Weights of a small self-supervised audio encoder (BEST-RQ).
Model: arch conformer, norm layernorm_no_bias, activation quick_gelu, moe top_k, num experts 8, width 192.
Training: muon at rate 0.0077, batches of 512.
Data: trained on tunes sung on syllables by a formant synthesiser, 39062 training examples, 107.5 epochs.
Rows from block 5 of a small self-supervised audio encoder (BEST-RQ), named by matrix and row number. Rows with one number within an expert belong to one neuron, the router's apart. Each number is 128 + 24 x the weight over its row's rms, rounded and kept within 0 to 255. All counts start at 0. Numbers have three digits each. After the name is the row's rms in percent of the matrix's.
Before each expert's rows are labels from the 100 clips, of 14848, where the router gives the expert most weight on average: "strongest on" is what is common among them. Only what is clearly more common there than usual is listed. The data: tunes sung on syllables by a formant synthesiser. In brackets: how many of the 100.
# router: router (model.blocks.5.mlp.router.weight, 8x192, trained with AdamW), inputs 0-191
# up: expert up (model.blocks.5.mlp.up, 8x96x192), inputs 0-191
# down: expert down (model.blocks.5.mlp.down, 8x192x96, transposed), outputs 0-191

# expert 6
strongest on: consonant: none (41); vowel: /i/ (39); thin (high-pass) (30)
router.6 103:132091121131111119130081141090107097124071132072168118126103107142111153188128159082130142132119098145118154125117112112088094106172092140093086100075148137143145122120127123100147137111126100147148094123110103127161109170132140103139071146145132157148104161109120105106145085101131095109106163139199144128093165121116112128132130106144092155125136143107143144117130128112150140115094126150156127127135136134133149125146150123117092165172110141141156108165113166165151175106133132120098146109133130116136125162160151129143094117113119164122157116149097152131147135147088156131
up.4 100:144126137148148134096122164168149149088144076114149165150108113135108109120142144131122167154143086126162114144130136132131166115162135085162144145133122128111109099106131185120110063146101151139090116130180121090167146116118113149136089150147108144091097127151119138122161161123125130151131103141147123119108101106103093155123139117152109112125129109161192120147095123104159134141124112130155149075130114132110111177125111103158113169144125189114107153139104101095135129115090082139085132119124089139129118142143105154141152088154141109108135106126126094176107129113155120153
down.4 105:133121132094128180079105113090094125132146105158088150105137099095115095143122128126136111114131116115105129131176114103130135144141106136100127130148165152130143119190161141140142143094100163125146122103152137133142131110150117112193113139094119100125166125131132202089101140142118142097145158161137095135127160116135108146099138136106174140124146131140173143096146103128130148123159141168175143136111104152142113119136081138104124117095143158129083158141117164103134142123117105176101101111121127129159156117120085144110133158126116120117109103143079103124138153153066140079
up.5 100:096163157073137143117096140118108093123112104164118188188132160127112129140132151137109189125147132148124112137129153122128162107165160141167132106131151126147131106117163146139123157124161108120116174123121157156105103149136185097091125149139126162091114120109146114125081075116104102133150113133114106115100141159175149118103102137117124131147131116133067114135130101081165148160113106122108112125144125129127111084168125109129098141099110126163120142107091149120150180129124128135098134112124136125166128111116091118109140067112142153167107124141111101119129159128165097134
down.5 103:163121108120097169143141130123146122138169100107150081166168119113090117110130141137086126154126122103121174107184146097107148120121129130136157118167100125155121130182144128105167133121097130104162107177119147126138121167155138081127126106127137116113136121123155152140149135154155082133129105134095102127153138137147119146125202092132146142127134123084099124137116112137128136090128130136149122111104112155130107165136106109142130168102171094142099103121097100096131119113133120069105102173153187110082128145136117114157114123163154136101198103107115124118118132111146123137
up.6 094:133119140098148117104086163138144096107060134126115137120083148136115134170158130116118176120108113158151159070172130143137131121141094098125118132139090144126140177125141131130125152123120119114106130139127119137090136156116160129126119164125133174121168108168188092123134102096108113096126174122119110121163144126124141120117115100127137102112164147131122115081124093096131169109121131089138131066137109142086131143168099139138147157150135131105143128197117119104135164118113081145123125089152158130174130109150133094135103144097153148108158151142164119137135084149111118131
down.6 101:171118090183134110111131111151137134096148114114176150145092132095129088128120112149109114125116138154120136090067162155121084170184122177109098138147136109152095092100139103139143144126142081147162123150115139134122143125142120118083084110154128137096169117147109144126126133160135134151133108171130108123108137111155116125131121149154116178135115114158104134174153106136131150093127138118158101101165099113145129112121132105088093137128151138146123128150153094135133157176096155128107109150078131140122082133114115126121135139160079105130135115127144130156183084096162127145

# expert 4
strongest on: reverberation (92); vowel: /e/ (56)
router.4 091:146101090128136159087140123136142116137148129126162139077127146132113174088092085163155094166156110114148115074111105098176132113122139133138122130106111154115121084122133089132065118102148159124106124200157137134093116122122152147136131114123139117101118106144128134124129190111108174154148146123071126117142117157128170131113134140147121121088087107126170172146088085120150113138130144149119144147131147130163136107105137128129172144152152137150133159118122104124118122095145167110105110097081122160137111102134129137140135164123125110137108159130108155140103143154183099125
up.7 098:193132125093161142107104122111134148137143129218095143100099137109138128060090111124110113086105160167140137132136125121148104130141139151098160128139129110164108132114123141131149124135145159119120130115102151180140092124094115140162137112130110108099089109165091065129159110106134112127150122140085132131155144099107125177166175140121140092115147130109120136092154089110131142135143124103135117113124162141091122135146185144123134094143121141156167092090141143092150146133148119148115128131126061111159140131089115103131120113131138130149104132129121167120129104134160137134
down.7 098:154093160116166151121125099134124084125124141145106148122130127142119146129104172110113121162145136123146128123150120102160088127144195116117142097123077146091125149132134158111136155165136157143093132109134081143121106120139146086120120136115078128071131102085109170143105125101134108137111150149068144120145158145121174137120132132118111148098139101147135160151121117126114116143151150124110128117121143105152107106090104153117150190124093158131143162166166159123145113097174155151114098127131133094169149131087116095142132124074148143154188136132092145128117112093118100126
up.8 101:095121170145110139123102096142106093143101101140098120160120099089106142104120120132120109111106131097142157146106125118126181112147129105129117182110128108175166147119132131112087156090163109132095102127113117125109105149091161105111111142134123138161103129118133127135138052094124134118125107088090148113178155093160133119134134123144156145143124137129133093134113117109159106112132136173138103129152135132122140095132122136149127155200159049146157119136158160121151111147150153120074089150123160128153156125130120159135135172171085098111108128122146136145147135145155153139
down.8 100:139144105145145128125075144162146129155137145140177133157139079104136098160141121152130101096112123145131130139117152124165145132160126111137145132108119126123132116147142182126096151160146151151115114160192130117144143169177110121196109110088158142082150093123122165096139130043160146134124123082137140128119116090103119123104133129139129147142139164139131136121123090150129116107075102145105074151148129150129122105172102143145123141117116137097098092166124134116105114127137089097125123130150136114131106098133142121148117081106163136117114153094114118102182091126117123141
up.9 103:131142123125148173116155083153119104151146137133115146106118141101126133109104126152183103127126133110133102104166121108156156146109154147115128132127150168131147153152128090115107123144137142121115098167128161112129116052077152102158098152128104112108118134112132127118109118127094116115158128105127105135148143128141162128127178083119111105128073145095156099096142152077145076128159165134102158140128111128115113168118081094129144140142131154166165114144107105096153122112125158135046142153139162159084117113129134169122130167129129161137136166105119098126111125124126160156
down.9 104:126136159156108098128093107150115140102118131131152151132129131077125147118168133137109113085116128166140119119079138134141123188169111109102128142119146111132106141109116136129077123112072103184128149093092156175128167116141120114105176079180145151083150109106154128134129157140137151103145155169188123089145130141120151086138129130141119132118124132136144133115151138124143146147147075123104134138144075131074095132115108112112123110107117145147100114124135146133111112120136116123171130130126138104130099093128134111144115119109100172170118100118138163133119122150129149212

# expert 1
strongest on: reverberation (78); thin (high-pass) (58); consonant: /ʃ/ (51); clipping (44)
router.1 099:137155143079109105138105174117124128113107104116120126129085165130165103146171127114124164122102126157091123075144121147123119127100113098115115154119094104122107127121108123159170085166109138120101171132105123136149123123171165131152121148150162121105119103127169125114077149108115110135118123155108098133105145148105162127162070116122123135179120175145080140126093100108131146106085111140101136120131115114115124134101092131107151097099185131126129161151131136106158119175126092147107149128131163126139186098115135128135151117128115124139151157153187128126153073164131130136
up.4 103:127072153105144148122114104112179146152136115152112122125147134113157112146119124151119111122096120121097134149144118146118152098144159139115118120132155130110092144119138105141093123101133138172169103138118103115127125083078147145142106082151117151097126127127165126127120104148097144147103137140114138118164127088094082099121132145153155085130165133120159080142123120114149164140139103175117105068145103112128094065137199122122160136162156118140115110113104157139133119179118134138127105155159106103154128092151152158073129145131117165177110139169093129151113110142126125138
down.4 108:154143114145115099141141101132122122140120161114095148154161139120109117140147126174086144139093164170117138082101111148131170154118096136127121174124131097166101117118121079155133091101134122123109118129097104119125116128080122143137145154151176110125156100131119112118163147167075093132119133119120134154116131128125098212152119181130147108109105092083111117118123136085114123177120171138119137129111154170126117154119141159137105134121162117113187157132156140168108125140126172115089119132106144121106152128102131116124104148136099125148126092111122170146132135078085134139
up.5 101:152158109168088104109112154128152136146095130109084156113128106137102129169169110107111107099137114073110144106118140149118149057127156123113172158146124151137124138137140106164091147139155137122124122161118140098079144099113147139130128143134111115087149097136132081120073139108152086118139161141128163104126150129142127137172134153126157141117133112153139110112113145163134187113168091133140134110101178122143094144120084103145126127138094162097133131147122139065170139141107121107108141149108131101122126094097115138167142136144104100103170121127135119158154179121136146142
down.5 098:100127140164135116108118140089132103144161121157136142116147217167099158140113107117115103147104146105118122130104133116143105141080134116131108125118096135145142106125158085164115133130117127118166127132114129173149127133129153129125123141147134177119116118144132132156100140156110141109102129134124068114138121182115142148115099127128160139113077101145142126090132112149128103155128129124129124102120109119115166094120149130154166219131116070132070171103095099166123166120144115150107143085175108119131163110154101135138107142097144109181097129138140122098118113146129141110
up.6 103:152140088178105174123107086143117129140087143154139108141115099125124177125112106141161159127103076109140146108148151146116100116131146095141121133180114126141118129134126123092146174119096135137201112120114114143121129135118144123123131114146117165140088142175124151121141108131112133131123110135141119131164104182112067110100147130113135127119115117122166149091127131125094140097143115111149159097063129106106138122120134175143130204120098129122159114114116156146123131157156089135125161145147108119158112096155125086113126169130087159114160124108115124178139111110122094093
down.6 102:133123130162102130105137115125102117110162138112166094150149099137078114044107132159128168131093089117175160106142101114128115072130127139130162131120174106125134109142101174088153068111102085146145133088118137121102097124153095102205069106133083123140150120100148125174107154146144182128108128128112127126150141144159114131130144129104123128126153140119129144129145101126148126124137125138110121129154124167103121107126142113123126140134103133140135089135118124121170162141134119117151162113141150091104107165178120171112123102135093139156142141134153139151112127156108139142

# expert 0
strongest on: quiet level (96); vowel: /ɑ/ (73); rumble (28)
router.0 119:094143123146120121108167112127137123135093122154093097131171117157173102125094129119104161070107155089148125167121164102151087093109128131113170110167075144155129140148158105143094127149153135115120147095128114159108128098110096157123118139105147166146133168111141141160148099124144133131152090140147127147142139141120093116126155121150169124096122101141104098113193195123090115145124112112164156131105115145162130154118132129138144167126095115101132142099125101129106108128120126121160119172157074139141126099149082099140106115144124112115111158123133123072116100108121105106
up.7 099:140149163138141152103164139162096117171150123154121110154110113126150128123128119128134116058112127158162098162111133116082077071110131170141160163127129132087111128122148182125113172101133142110126129095123124080124100113107125172108108152123133113120151127159148164138105105125102132116098136136147160142116143113099061104109123116138118100130134129074132109131132191134166141138126156122125154103080107119181128092123113144138098141134131111144183146146154130082109141174127125148166119137133104134111145092154103124161111165147135112117091128143128153126143108124104115117
down.7 092:132119096136145151126150088141108136118132108181150102148109078161168120124157112154163134106127137103088078113089136121102114152139149118142193132150104128130126126150143098116098150169100111146119110169152132160119140116127164153137141136106128125152129141116104145190088147149152129134132119119115121131129145141124130159113089107113152156120098088122137125148105156140083133165115129122152134122182149129137085091156140133102135162123144077110106087114128099102121120154095116102082110155133122104133094168113127183095155149135125162097108123092116113176139166104108152125
up.8 101:152141120130177104135120125109131108097070150100148129112128072093137131160148119154141124163107118122103124125146138168140132124132167122114124096133125169120162150099120130151177126110064058137114108147135132140083098119112163135144120099146148105162126061128142133120131137128132192118139070131151117154128180112101166086132150112130162166146113110110134108140094103103159140148122109127111104110154140112141131124123203104142146141156125134156136107120117119132106109086146163145132116113151120103111160115090112127127135163130142135161119130165086128122151110094132114131
down.8 096:139075101142143117083138139125088123123162191134124110111060121144122097136106113179118134126109153143152119166119112159099120121128177124104137130145071158168133094094143163120114198152115123164125137154138129137132125108130159129094104141133145140113135099149128114136142102139140107100139113163081144157157109120164147124103167129130102093128100097124104134168130130163087118182138091117146143133166107141099116113084120128126093139116149130116143120114111116114151108143168124069144137109136092166157111128158121138132142102137128119150126083154163112144123122104089121140
up.9 101:105116113149139087132098161106102121152100125144118162095111080124185120160158134137123165125101147100139140132122144109146124138168142119097108113116100117113095114163063143096133150092167101142141112131106117118152142160131136142116141090107103187154093107183122096149137149080154138148144157122137123126124087143138131145130130119132143135136108117090129158093116127077116157126175161126141123131154118146133148117136126149098146120063118090114151151150139172151089152116076117120089118151158087146111162124098132133114131157159138152139123156114124143092134104169099134117
down.9 105:126140134104098136139136131133090143106087131125135177121070149126168106118139172113136136173132143119113137114121124147106166151125118139113126084166122131138136075136159127113154134158135113083116133130134091127116125133157101125108114115135123112140105151130140122182115103104089127121164157090176103116107140162131132114134106153113148073131133144172089073151119118146133122120142128152142159133078156122153149140099166162133084132149090165131098080113168147119157106108124088142120108096162156142136166134083124088137134112120123126126151132097114129148165094097178097154